Weights of a small image captioner.
Model: 64-pixel images, encoder arch swin, encoder norm layernorm, encoder activation gelu, encoder depths [2, 3, 3], encoder widths [64, 128, 256], decoder width 128, decoder layers 10, decoder norm rmsnorm.
Rows from block 4 of the text decoder of a small image captioner, named by matrix and row number. Rows with one number belong to one neuron. Each number is 128 + 32 x the weight over its row's rms, rounded and kept within 0 to 255. All counts start at 0. Numbers have three digits each.
After each neuron's rows are labels from the 100 texts, of 14976, where the neuron reaches its highest value: "tokens" is the input token at the peak. Only what is clearly more common there than usual is listed. The data: rendered roads seen from a driver's seat, with toy cars, trees and houses.
# fc1: MLP up (decoder.blocks.4.mlp.fc1.weight, 512x128), inputs 0-127
# fc2: MLP down (decoder.blocks.4.mlp.fc2.weight, 128x512, transposed), outputs 0-127

fc1.389:202121110139093092111161121091128156138125121113097137092141111126110134196078087128092104130171136142147089070102091213109140122133172149129109130135110098139158131111101085154157130143157126160177121115131131100100102087137140090110098124080177133130132093205167129165169167099163152120077119133153170071144163071161113165126147069103098064106139112108162124163134123097105241156170
fc2.389:166169098076138118152113171136133152081107178206140183145110154144120129106157178131128132121138098135140187142156116099051118164180078175122124154133075178122125138155123149180130106085115143126136143070137134141154112135112147199169134185145130132105140159122162119138146101152130061143134104140063211190163173133131097130159161097115141051170099122082143129075121122164130113182128
tokens: "black"; "and"; ","; "green"

fc1.75:078123126107153170143137205139074122191189162130132099109111118138122165118129134063178115208109109128110155183129120082128107164100148086142115116134110123082155141156147129138100140094135119189111118136087132093148122119119172148156090139173149099098065165133145194133093143078128185157117086147096106128167133101168157113160134046112183139163181147171117118088078107078114093082102
fc2.75:129138136083134129162157093115118132172100139138130171183100092108144116138074076085094119110158111140153138168178145117166118143179165141156179095098172044146103131120155084104090111108109098163111100144100149120129129108110120098103107171090089132143119176173169136205111074087179138057153109101053195110145169182092104146164131109082112074095145156143149162151114116159129139170143
tokens: "black"; "grey"

fc1.199:113116127171076169140182147079192140116137111155126134136090080120107127108135135066152137166126099135125135143177148122136139187136127137133160083133097109077148131097120102151065179203144157144123101150095170145124134084108159091147067120141163141150164199183122091170045148143162107127089057105114190154150114083136162113152129136060163159095175110143135151073114081130150131145102
fc2.199:166097158171096110167128132123097174143149144124081177089175101140110148108063146180106082173108118104112070082099137179157116135142195103172173111116147080100167174121126108104083166156164111108118145082143099167164130142087181101116135084147122146152149124124162158092127141123110142110083124117148148062160114079116175150186136126066139116055177056111151145082087119112136099117149
tokens: "a"; "and"

fc1.109:109170101106069121167102150116112120088130148127090115126085083169110126099121159141129136156088077189135169192143138125085076100200131189199129115164168097175083165157186109119094164144120162113141193122079119096122122136096098086065149132100160151109080180099131122142163127087124136156117096120112165160107095121146124143153128098117186100133102141134071181124094120122141216130135
fc2.109:111154136109167125164110163162052080160139132102118107143117130131126151155085066095141174182140131132074113172155099061122142140126148131142108107139144125189081107163141134105124145065087087182093078170097120119154118141154111155126116140177122091133127141085091169216126110086105182115139102088103178145129174135153171089107103092182067139190137132131194164131134161098086121093127
tokens: "white"; "red"; "teal"; "purple"

fc1.253:103155069156145138127106228164126109110135143100140155159150142155115195127090139146143114140135108108052087129170147123147091128128153119195137116082135101147075135105141160102043094175102090073186149160101111128184130132151120116159136180136138064098092100105124154083085099133106110122056048128103147129153162139102120161139140179132128101208136139100141142153113147165156099120127
fc2.253:118093139084117119076153120129157134144145086145121132126104142061144039118150077102144125122145121162182160173092111172128143129135095131105097114131137094116109162094162142172194140070118129195112130097131151113044128113087102060118121160113107138138107130177165124187138142109180159170206153085093103067100082090109120121122084104115127130099095141179091082127139179101117162165098
tokens: "green"

fc1.90:174131126138160160117096126125100140137151146117082171115134101077124185122051072078110148168123148127104145126129103152166098140103150136155128092097090115125097196141139124171110187125171096121164182123126099093114088107150131119159081075127136130144131116129086198123144119053102200178094090165138089089152112139140147189121111036120142097102194139176121113164067129102119135097150
fc2.90:169202160126129092106144165152147149146095140117141104085021161114168143119174171102104107122107159161153164130124078089098070127111192115092144179147127145134141107167122130147144102187082139075144164095140182141216140138134122158148141098134139123114150142105036145090122073136112106159115165169125100142139130161139100168149071109132136075136140132173109134123130138177119115076189
tokens: "pine"; "dog"

fc1.126:130109131164112105159102153098101153144101064139077154051163131134108143162058159090135114143119117146102153118123127091153100122099158114187143114114108039122141202145153117133093181128190168159111158196077117083128161120126117115158101170105145139140088155160204128155126142089135160176091095145142161100113112101157120138157082089103180183106198102131133101119073103138165095112133
fc2.126:097108116165104153125145147153133113139154121107104095125132132156168147102149095135083191170077137092128127099132084133128090125124182137072112097184184090162062126049158133130144119168154151134119122143119122162157133156129110109136099107156130047165081148124125153129100103103102136161114111087127122091202083149145167040110105163096090125206108155116154148058191131085078110085131
tokens: "pine"; "tree"; "truck"

fc1.250:127067149113114118123168107103128123171117076171121148139229106135139126089141163176129142136122119150155089149130143145126179127140166105118142172101122102155152093110094123078139162077118155164085159151153132091144116162057098138164120215134147143090096101192124087145078098079095133113154143146097145084115120040169179103128154092127151123078128086172146172119070099138090109164097
fc2.250:160127099092137144143150180182150173162150063073129080143165104191095092100103105102159077121104143165095091141082096103126132107144162131135125147133166075128092191080121119114114085088106113197126109132076158099125148150088139139089124146151143089115107079087144118172085129124166125186139168115132090072091102077111194134138146151136077152130108091189145119114192166084172135128136
tokens: "a"

fc1.286:123155179121151089121101119095115111148138143114090107107126092138148129152081111099142151205075087141110165153122141090116172118116124187145058057169112091144110157167143153116093151127157096138123089176081109068136125143129120106169156096153151144095118148126091196167160134109146158195084094120112155137081136115175101136118119076086121150094146168107179105151081158078118191046168
fc2.286:114140133128133122123098121104108138176126115078084127063117109156084134174084116123129122174139124149097115107115141141175148114069168105139109082131097121125159156184116064055078183119139091074122100135176134092145116153167162143135110120100096149107167175119029082115149140111105099090086093173144150083158127099110125206097089121183123119118194125190129170136093116128167136075129
tokens: "car"

fc1.498:144149111104131145145186147147117119154141108149162164093134106134155161083104173124097153116129133176127168160156118139141104107161146157218173097123143105130066145150133140142088132110102130123127203129068138102146167107092101067095078192131123148087039126156171159141084112086121157150160075120121152131093126099128169147170126047083160076113127139138062100135077176140122119168166
fc2.498:072174132073147124160084199175087101149186154087124144062088155133132136097110081103114149169114115177075129150121116135054146155110116138125128121148183127149081132106128162169157099110093061162079102122073149125143128114107142091106119111165146130117112074076117163174096137121102163144146150091101162145152076131184143090103139099147044149181075128115172147116146148122089127132163
tokens: "teal"; "red"; "yellow"; "purple"

fc1.48:133111094131067124141134131092101164212110156137079146111183111118105121091125132185121144130127149106099129109101160147168107112097197131176141116123115125119082120153151047079095123168164169130157121159104161066179169137155108110101077121188190097146097113115189080135121157074122168095117106148159100103125107059111131101183135124123108142115115083197148143142084068097120142150164
fc2.48:173134092159123135180098108089143134059163159118091132106166094145110160089116054150156116078091100078100113105106147121156179091178134139205136147085130108108086165125124130118088141103160146177145110161107081104137096105154100106114156150176125105134091116073144150183111117123211096153186089155091123099061128087106172091123127101097140158083132175093161100161118149114087161165136
tokens: "lamp"; "house"; "pine"

fc1.18:113171126098091086119108153143123118164158132123121154096123142102084160059072134134087100169079100171126148158088173132116128103142138142185162091125193069178086140095167154112122147087148103176092112141089123083165166132077107097076122164139132131088094162127137121148084141141162182149154115090093140118077078074135107144163111078101198160064125096137186121101086147136098132159167
fc2.18:120125067134141127110094124110119137113137109083130111154122099082092158112117109136169162129167115151076091086119154100146145074092086091150122118060138095114097100079106169087144086060114107179194113117147115078084049084111096149105122166120125103106077128139135134170093179158093108132155096144136092152093068116119173091049103142112157167100163154138148139213119110102120103157088
tokens: "lamp"; "house"; "truck"

fc1.104:129169140143092130129181191171090096120095171173113150126112148141163154087109152124071103134181135161125158154134091094096083121171174154128126134151108137159068117147165138131123116136112134140136187122040143121151163097116068119105095160091161115088061150129185143126114080063110177176142063167118098112110150136139126103194155051141128065173100129112118143138127137122063130137151
fc2.104:166112157125135125103119095135091158156173112113121110083139156121145165119132137137095118123081149118134128154090152163059119156151114182084132120157141115178077065126142118123174102131124108125130139186089125163155126172139145082082154128205161107129135040104137177095099125114160154097130200125096138126169047152139082082126121135063049138115048154106146139099153137122109148177174
tokens: "black"; "teal"

fc1.80:151141136143134143092143133094112143138148100138106193121202179136080176147144164165140123140130070124097086138112092199210142154143167109155175128128168089144154104139169104104119226125128190095108146139129100112100113117058127075109092185105090139141109119177133091167122152128162133110109064080164144054143154076142123147118084107112092145088159126127162125099098109101106160131120
fc2.80:153096116140196156152168174186113190134195079087106123149180154193122177108107157140105157140098129110123098148167117158136092158132121154185152142144154136144134093101111099115103135130086118099125110149167114137127143107083135142083093173106086114104048113108148146090087122156074209091124105117137110087193095062120159170153159141148148160189146111153082141079144105115146136117073
tokens: "an"

fc1.140:141125165150112173195162144066135115134144119089133122134115169107128113115082100129106067112143088162067112126171142170159144109132177118129113102095156129165117217151140091126122193096104156126122163129134088127101097067143166048120093139084145155124083122192125115165154140097125141128178091164109099155096066107139147132147190071071141195131115120157066127099101132121079151156122
fc2.140:121092167159209111048109131066130103096142112092089115164165167119151162137177128192115186094129128085151112105148143178105103126118082146149147094134097170167109075144116056111170189090106172112172107149217125132113129153089100118111179112087100113124113127150066131108141140164109142079129127089102141111143094173135131120078094161090177122130137108133147179128141135151085169157133
tokens: "a"

fc1.350:067099123132136131076175089091145118148125135109118064103131066142133159171137158171096161117111123138138128105135208174087126154128090176142122101149121087176140109096106109130179141111168102068136097185173137072178158084080088159094150182087157090060148171165102102124068134105094130101111071138136169160107153135127102180147127110099128166106146125099123121130084101128160177175114
fc2.350:173134120108182103130094185066122087150171109090148157121185147151102156128110089098111149120075120060105143160134123149127067120123131110142155119126170103219100121128165117133143123153128109129150152154159177072140132124071118078122107170118134128097092051077098173094126083088130161185120145109109078046169106146165109136109124117101185144203160153179145137147098132134131134105133
tokens: "a"

fc1.438:116171166157114085174108166118123163155176112178094109131095137085127154088122106030151102125120099153095200175092120086101156172102137109122142208155088162117140127207118109138117241094090104131096156162107151126143125127132157131131169109160117114099120145137114197127130066102130202154140147169073113145142155113150125134129129098111174114141169148126144120119079121144143090123091
fc2.438:097125186124128180154124097118112152103119177097066136144077111081151137138180113081131101115148118137117088137087207119165168215124140092093148123132154095154165120068091109087127123124175172172038065134126110172117132099105151166107151110143147126133143110169128081180138149162159079080202111111069162165137120145120137066127118141085125174090137118130172132148150124123138098138129
tokens: "a"

fc1.480:123157104107105108140117144044117069133150155111115118113193131133088098098117080145121104107143137124150065132124150148121191099175142138167146102157167080130114167066111147095129131135169138153142080158125127040170123093127085098137136155167132118124090084127148164153066148090108124152217105074105131103110094032150121069139158140042151138101122115122147144140084159116115145137137
fc2.480:124140078103129158137097111134155146139162094097145122086185075147118177144099093110122114105132069137105086100132116104121159117106159085149089123090161067113074205067113082108151134041098129147135143186157072118098113137089189096077179167155127118104084152068121155147107121142163093082162154090052109098085107105073165150143137145114156111136137148143144093167094116138142117148119
tokens: "lamp"; "house"

fc1.135:193119187176082143132100148060090111150163120131163156119180094170118146155079188135105135104086137049126124091146172130121157137139163118095165109136144149135127143087090099145124113171181187113097175166154134125191161109098145164158131114072141092223137154123163109126125104110138127144136099128117104134134087143108150146164157141113157152125168145099184109064142039165127109101094
fc2.135:128156156195089119157161074157130165027155118177069177110142102110127159120138184112154131089126124071087175115102117117157163117145146153148150190136072195085121151103117191235101120102107138106102117072092154152136118082094105153132149103105197180124165084126173147181124121133112132147120103137100175099135145107138145143160117096132100120124095126090160125121139127135098112143119
tokens: "a"; "white"

fc1.4:127128099154069093131093149106146201165163143110090127119105172120105132143102111118105122134147091075119189093107129141137081158076197142135114117134106154120117162225122106175100165175104104140222121108128110083131090076177103126150108141111117170112095127138130164169149094122122124142088109179124067117195095095112038172120130133088172121184133172103128141142103140130101110111113
fc2.4:108107100184181205129108137139131101170182151064138106140100121156104134121119122098159145138154184088054091062177120113190146078085142065159159129096121157102136164140132137085097093082118129176088117105172114135114098085167129155122123145148150143115096130130082129152107118124078095127159100154111143138118128128135210119067101137120142205142170127182132165162122130127132056086107
tokens: "pine"; "tree"; "house"

fc1.335:138111108160086144145139092125151120172145138174064145084172088157137130122100083123131137117113096133148138131094152204165115102081153153160056108109135117120081132148146056126097119102205167130159112150110149092135114151136101123108107102112177094087110135163135115129128163035080157135098124121095105090140138070146175131170117125113119143090152093186119093172075052072074149124176
fc2.335:188139128148123089198052124098143138098078150141118108030127071141143193087091122140119126134073131094111128124080120094118130114167193117159146139128132109104126133121129127109105158147177110128142141146081088113203098083155114107080128115172136125135097140086102187110111091100168144174132124161107088088101112112130124105117136093096176074132146183075162136143075178126091191106104
tokens: "lamp"; "house"; "truck"; "dog"

fc1.365:114135065107139168107119163121039077150134196093138106148135132158132134107116115107115111197117098148092115169175117123135095138156134160156077106146161117115135147152184151112110123114111118176157171127078114107123075128121146133160082199189185070139070187170140151147122144107158153136108071125091112141144140118174169126134147034123165094166147161137117095128103121056109152086126
fc2.365:154126087141139109138169104146147127139108136090156112191117110110161101127053086122126173137153178154198088156199090102102136127130153064130144096112154101135105108110091131116102095083090047172158086100151170101145133084128168121107087139094082125165107157167138146177092079105146171066161114100065157099125209160081160127115140126140127107143188093162160150146127123130149119112093
tokens: "black"; "green"; "teal"; "purple"

fc1.475:124125112130159069149130130030101097136161081127151086129202109131115126144153115103167131131123122132160080138138120099154152114168111107104130116152154069153152138098127120156143140072114164157146156146074134100158070125099123078162158144178113111141146101164125175129109120074102163125144116095085184118132149051201130084112117095059117089085142149101147119204111105032107157137135
fc2.475:104119106107175142111132135124123110093136089171209130121130123132136131144130171100080163119149076172141098138135084125120203177145111119164157148162166042143110136091106160169172178149090126138125150115102069184085160160076166130127144154181178140111110065099112150104106120179146126151130109071129126134130169101184136129159142125090157092165093143152101094017101139150137124114153
tokens: "lamp"; "dog"; "pine"; "barrel"

fc1.496:146138174167135135157095118133162114151139110151104125066140130110150155097038097093095208170093110129087139102085078135148135144076150147178044102096109117126038160139135128124127156135171124121132137155141091097109090143131102122180138109092143141126126155135109178118156108094114159217121114134111098080130093152158172142132103067116171151087199131150100081145105137124104139072178
fc2.496:129189124158131102127127153149128147159082165086102079069063085163120147127121136109092114148086137167099142116105116101102045119118183121141104146157117124097115142162139111122124110189120114064120134083114182116170153129135138124123131080112169124133170145136043132089135141089101138167093085164120108089132091163147121183164056093147120067153183122162148148115101074089142126069200
tokens: "pine"; "tree"

fc1.264:166174147102139107156085162087161119145116082108134204061127139187071110168047096145117138104143131133124147120133119157139179124087158134123121102100172075127165209123171082127083130145169123109110117234133111116129126120149127114105103162137100169112154142132091132154131142101102071137140167159143078151149121134123134186137117147122100147111108226163146149174113089123152181160093
fc2.264:136169124094131135120102125122181068100141123067143139125096145130167144148149120148152112134126142096109099159120147041086187125135146117100057084098133149095130163117133153109109051103100091162123105155133121146076124134141152104130131082163135142076084131077113207123079123153124019105156157091080099143078068113130170088083162137126094143128098187119117099101142157138084099143159
tokens: "green"; "yellow"

fc1.52:145125112165054080160141174087096178133066162107106114132095117120120135107149157146117118112118102092106167061123145123111074105152152096109100156173083152175129102178154123169090101169135120134151114108112204048194089092181130137107090097122216099123137116139150108170111140093128140135105074187158115100155112109175088115132130130113131128162193094114144178108123093078119109107156
fc2.52:188159102113132153130125103117170132120113093127099138095153105159083189009149122102181094132065101111131133103097119087151156079122139097160115133126129096085145090143148106101074139056086094122119097144105163082154158168119103116133093106177114168088113182164111142135085126133146145126145100086138092130077121077127166116119111093159113205095158133141133174073086146183098153089121
tokens: "car"; "truck"; "house"; "lamp"

fc1.25:091108115125140070137103133038098102088146081109150105151224109127082123159127077121173122145111122094135040153106122100157174125172123117104137155170146119133158139134153149111137135128140132135120164132125095097146062123139146129159147138156121110154121088156143159121080179103089126165131128060149183095124177077232135058099120138084110125109131133113180118122103111071092137110080
fc2.25:172153131170128135146113123100129116115150175126105154150078163112146089111174171102097118073122194077132192149163128118084084131197114144069134121168071201120118113191149108159118104159134156129157155116153195103115135111194153118115117080181098115110132073107170129129165129090174117133141144180136095154184134143098103095124166141114121098118130127169080086130159074118163094165190
tokens: "lamp"; "house"; "dog"; "pine"

fc1.270:155100040134166155208133182108130139095175166129132167127115129174118166117122120071154151134131106075110154136220098158131114118146132170184094158144093136125130166173129123128080137146107169148183152142156104138095073119158124115164103185117111134123064181160145139174133142076135112168154072170091116125154191087147145150145118071163157146161141158116093095167087115097150106113149
fc2.270:123077154147165170173135149188052140112152088107146132098141110140131109117084163127123139149157137079141091156142055168144127173153191097181179144134116139150162186139125122173150151083168115148124161169103104204129072066176171153103110143166121107138108140129114149201146120061182141145140132131134160106118153117147145145122147118127078088149110103140163183040144128142122144137079
tokens: "car"; "house"; "lamp"; "dog"

fc1.361:143109155151110103148144137155069168132088138178079182096130167117120181125122216115075096112168066093127172142119138156150153136128217112124127168160115147161121163179141070154127175106110145122124164160082165104133094120130153118129131170165169094125132094173198156168112092118128168140138117149106104093120112104153072196131068112095104082157143158126111113151138064078135159148155
fc2.361:167056148089154169150121174132150152122136125166154135184135117134151114146101123167153116167120074183151128165132144150128094153164111202205148143133167036130086172115144128103102158119160127123140152152109081162111113169075126107151078192145084123137078163126167092161112071166142153127148089094113147130071139103076145137184154160096172108131088168134093115091137166139124179132092
tokens: "an"

fc1.457:121113081114149119107109161132088111177123156088104115087141127157077121105083090115110154188148080187145100137165065152141098114163115105156116064115149067126119173178107110091121194135135180114143193111134089111109125113127129075189073192162108125129115162139144091132154118135147207096137103106094164147087128116098114152133121081129130094140205098167126091126085102148169113063104
fc2.457:076140128152155169117119131151131107112132133121141129134106143125119091157153146103126100113161124144112124140093163108104193119112121092121114137103044150131168148187096150152145163058089143082152176054139134170101137093155167137133161112130161157078150050091057067094139097143126115137115136210110132181072149140136080135121152106185055095166116086181170102116137080142170122131139
tokens: "green"; "orange"

fc1.84:116080140166145097154148140122083134125211089124115126070135141125145140130088160113185160131104087154087167155103133108160158159117146131142138141133119095092105137139098118109073167109176083147118119159126178099106095131099145111121117166192128156115123117161172184145116124069143142127093139137117130070113171100175163165105058067119156131140183165146195063129020139109156106112082
fc2.84:145082152108108150125112075141121125104100125204093185130100120081147104159208098118145078105142135112156165153092169157139119156154086131067066135168085163137177117085156152136106060143155135155098067102119171130067171132144112135140127120173103135117116064120160135160159144135156135128154122114109144082139106113104105063116140154126127135114091139178137110128255109106170133094114
tokens: "an"; "a"

fc1.240:171099142152119140120127146112144167129158116124081161137151149108146133120113145132109131144136146142129135139109185153179088157064174109203172193097152096148134114134149122130103144139160163147112110176084118132146106135089128142129068100142184100137116171153096101088123119059116113167121076178129073094185132107148145179186067104075192157060148155129108126073094050091105074138131
fc2.240:161121151106082063103071150102089129131142126173125156107108146117080144146132180140123089121125083140128177130110145132056124104188118129078133123143136132182147101125139148151182121167141126095143205112106142140118137106142126101117168129149125156155163071086181128121165145113172102126107198173136138172177098159141017068128172148131122116104098177056163169118145103154135161178134
tokens: "pine"; "truck"; "red"; "tree"

fc1.61:123103079170174144095144117037143110142149163118148116097152127168074167156124118144095155114084153132146109145140114190096080096153178152135128103149148120079121191123108154141118146181139173136155155117183064128104133078084122133119075145109088179170089117150079096132093182099146170164109110094151107105154107071134129151168157122120189071162120204166112088094122090101149146146133
fc2.61:144153153148105150127152132081157099128095173117129159152139193151163080135129188215088090093141140110132159104139154139116150150127116124048130149123115189136161130174094112150135079158131170108130149067143169117148101071118146139190127118087177142106139104183155109129120102143097073140131150176089150137212110183138096141165167110114111126171103152129173087116134048145103136167188
tokens: "with"; ","

fc1.332:152112142114077146194152147094080120112086115102115101125173106148100148155084160172179143117098144130132158138165147161134100123129139170140094167151128121133112160128175108144031117096176139094195148151053179060169060127170130159144086131119183121133143172150158096172112103130126164116124041091105120141110096095114148106100147137166163123128174101123117144194113105151123167071111
fc2.332:110143127122088131124143114157143112155133117133099145106160114129125130133121129158133148088121104118135151059161095126125120067144142146098138059128124127105070150132117111180069109124092107065170148108109164078114226085188080051133099092102129201083159114098181143171099093152116155099093110109143145136069118153093121103135200141145122083156111119080084146158133201180111156100136
tokens: "teal"; "red"; "blue"; "white"

fc1.446:126142162164105122108125116116135098162116126093093120023203106123108169116090136128090176140098114142107137108064112129140115151107205135139084085091124095092076156129105110088126154112152135074123165156136110091134119115106111067142146103121214155126135152143090140111124127095108191185104110150094130064109070135188146148161107068157124101122205121115146098166097110097134140087173
fc2.446:109186105164151125131099141141114104129104189089112076075084093170128142104108059087074145156106153156105129127123126142145093134115195141178098104111126109088139133152137142099139097180142070098182120105112149113152101103143126133122124093140129119106156166147057147114106157059126138163091068171127102090158083157127150155106063074125117127159225097131175171128073139087117124107182
tokens: "car"; "dog"

fc1.10:147135092129100151105069181124129095099142106086156166133113125107128126146050094107143155096167184143061151100156136116119111069081139077111141139114150081141044152088090145126104098160127106116160121129139146067169092091108103099074160189150131105106088122061136147180129152130121106171159101120152101151145088105096147145146159152091180129181125189120189077135128143142188080131136
fc2.10:108079132086160098098131116143149132126140110154141202163118163045109116115114123135152113135141073158178108193116148148178143124150116103181193116051159090147138139094144173121132127056123109150080136115124106114061122107088096099132113192124113160121113144159165102175086137154113119129178086092106135148107187112155147136122149162119194154034106177143094121139127150140126147177088
tokens: "pine"; "lamp"; "house"; "dog"

fc1.479:112143086125143082081105113141138143152178150139053132133139072117129180165111141144183168185104144145120146110103125109132079130143106157223101147142145107116136127145157177157057116132161085117156105126146169094189115154081090154153120161144127096119128137110172146072089127114125167098098117142157103128127204097157167160101123154188125082112167171127089114152045147148188091127086
fc2.479:185097175165140150119110123082177140140134150127112166213115153110143118152134083144085109126128145119122108094161185150107133159125128121138160130093140113123194147124149120128121137145112129171087121152158092134114097107121126154168130109065162155213183099148091102115151143121067084122129095137121159197147109209164121156066165219083136135107106144099138176146211145098108171148104
tokens: "with"; ","; "barrel"; "dog"

fc1.181:129123086156109171113170157149129081151181095086174074131144104188130135071108117145123170169102094144118128145203084124081085064141154096154158057108177122115028144137161133098115123126123137118150187180111139126128160150111131100082135134154111153087085171109122132114080081087095139117126138077121108121104123133078153127139136135144218126150125113172068139159088098100163128131100
fc2.181:087135101055128148138142169129064091145133140143200102140068144133149057094112129111133150143153148201144138158166130076061107148123140119119122099124120141133113107203157103145139150097079096149135137129107137126108146133177150120101136157117100137075126164162148097152127067079131128078185121181114137211098150096122069132146159069172172075155111126150088129158094146189150141147094
tokens: "green"; "orange"

fc1.153:188133102057135121142138154110089105151115144147151108109120085172134118145062104110120066113138113216121115095129091184095119141124110103164112184105212033108127154116148080080108139149113114129134118166094126124095112115076147131123107180113088116126091155141135120132145098133139151090153129114156107121118138129092126185160144093134176073123143192171102131092076156149189131089048
fc2.153:155115150152136170111097091078113134120147128122068114178130150087145098130188151111145119090118160047130149139098214100144144145166135137100158138121013148101142091220103130170093131091108170071171145105119165128128148133198139141162150055120150130134164093138130111117127098120165110094132123203123126178105146149124064132117150149122116119092141119087114066148159143140147110122148
tokens: "pine"; "yellow"; "car"; "barrel"

fc1.358:152134137156059025165120159118075155166135090166109159096169065155076152163067155132181112099132147104111160090147123098087124064158201163104173123133120148119079140143155124122086122109118112107120156130126134117156119073131132111114158149139115183128148165119148125185166117079145106151128144161108143076123127123108118096168141140141094049089159134115157179104090129086175056145124
fc2.358:171123128175141119066184118168133134083110137125099135140143155122133152085143174213150100129138143081120149101036158154133157119087124135081122137108042103106129084104115154117089067103133147084224108119133148165138126129148116142164128137147155098110168082168128125122096121161142075098097104160126145134085109181127086099100106104143062139126149154164197101127185081136116095088115
tokens: "teal"

fc1.206:113145117113150087129114115074124097066137106182182198098196092128069184083157136099109128128122071127144156153097102129131158115139099117104157093122108101072156110108113126146142168161088168176131172116131085109089120132083105132183085129148101198094080079131155147090039139152114177134072139121124166098125153075116104098153126053117160122102105162152144105145128079124092140119125
fc2.206:121174087125117111070081116098163138078099140117129107080137191121035161092136171160158156101054157175079117106100163182093144113148134128110101077115172095121128136072122175132181110173114126082134176103175149169118135101078106112125087122124114174147109103124114122072100140197152122203115154102146085116130069086089104148116161177123127165145093128117134140139130134111154168119118
tokens: "lamp"; "pine"; "house"; "tree"

fc1.465:202165170160065122136129133079105112182142074137091200074227055165121156164075156147094133096146121109133149069140133108136188079143182122116122091098125119147134139140123088159124142122225148090088177138165131099145124095086138167122141135108147157108156144141160118172158125111107119129112138133147153091140128153115125144155138101095104091098171150086184135105085106129116080105142
fc2.465:131133139165118133159152105148133167072128125143134168134155135116116136111101213176151092114148149081089199133091155130132114114089123132155154183080035173071157137101083149194111134094124157085169129113087162152174099115128128179153152128105186149142166127147125142126102123145106070152091125196065150173180122139134080159177124099139116108097116137123183148134133075147136126195113
tokens: "red"

fc1.54:146079149163089074126122153074130163114105088208067123144162074126092124168152170161158139106143096153176181104115170174157111130164104172174107143205140115148100111163181126120063160216185138096149117114101130133111139134148099088133099145187185135134137172148166101139114138137185151162116098134161112096113120092124101120131091136089166124088129136097075138083091137130134095095138
fc2.54:140155089159111081082133135159138178154178155120056082136152172120106148147175104155135119114081099113135126108130117081118102151161100174110113056135125102157068153182128135150102104145091152057086203107158119164109182141121142083183171166135119131137162033122167125129136125129150115108143142156130135135056145167102123127145175136121096102153128134111097050194100154130138081134161
tokens: "red"; "pink"; "brown"; "purple"

fc1.452:136154078115197150068082177131088113133151148107099135112134158165060210169124095099117109188126134142061108170104096157129105159157135147169126161152154100133153143142141150133184169126140156132103177156110074171138097137082136145147099137180101107158102077106075136093167151132155140201071107092140115125147166100132132176139058061132111100154109171116149086104124125087130122134162
fc2.452:170091135139135175139129126139154122154086112096133142107127168101209124107133152146128089104139156093168169123149105134146078091105161124080123147060079192074122118134100077149149078089170145111152130161141192107143126107162099141166068091142117088134096158164110144138100071127127071178133124166089045107106053146094138140151076087133115114114196111137139103113180093140080125140156
tokens: "black"

fc1.161:122137140130090127140150139106140116191162076115115110100187061179109140110032133128143173159139080140147154116124131131123148116098149118180110103102115105151107157147112108130140178075173101141123130173117150073160159136113111131180118214115133116080114146174115154142096124059109179179121105118118165093102147100127178173168097066123131120144189091150130109137026126078156118111126
fc2.161:145180149176121147095122116145146103159123170105091145150112153169159096147131131127044112130125165083084158141123127167081115124163180171117129142134116135131120121159106138118123104211152151095149158127104151161165159119160105079178142117127185142159191034099076129098141088088151129131100123189120088114165105176134103115109152146131074117192125144100183184128194166123122162133193
tokens: "car"; "pine"; "dog"; "tree"

fc1.293:151106088118129130175169136132095121185109148144113115064125124174068163097088127106100114144118070189130119140169074162145101091139166129177167108107184059120099148152125090063042139166139155120157167135131118098120120124127138120164046209123110137121098160135157113140142098133127186119100101128138115140142151137087102137154139112119182112145176160184070137120083100148165109063104
fc2.293:068120117144117175116136124122131146102155094158138104152143133126158096120174195096158164108086128139142138116121158098123199108133098111095158148126077144106149108185074134198133160086090172087184156078100216120145144130141168112167159078159168155104205053154145096103078093166135139129117120171127131202097160146145081135146121106161108089147115109103110076090125117166138139124143
tokens: "green"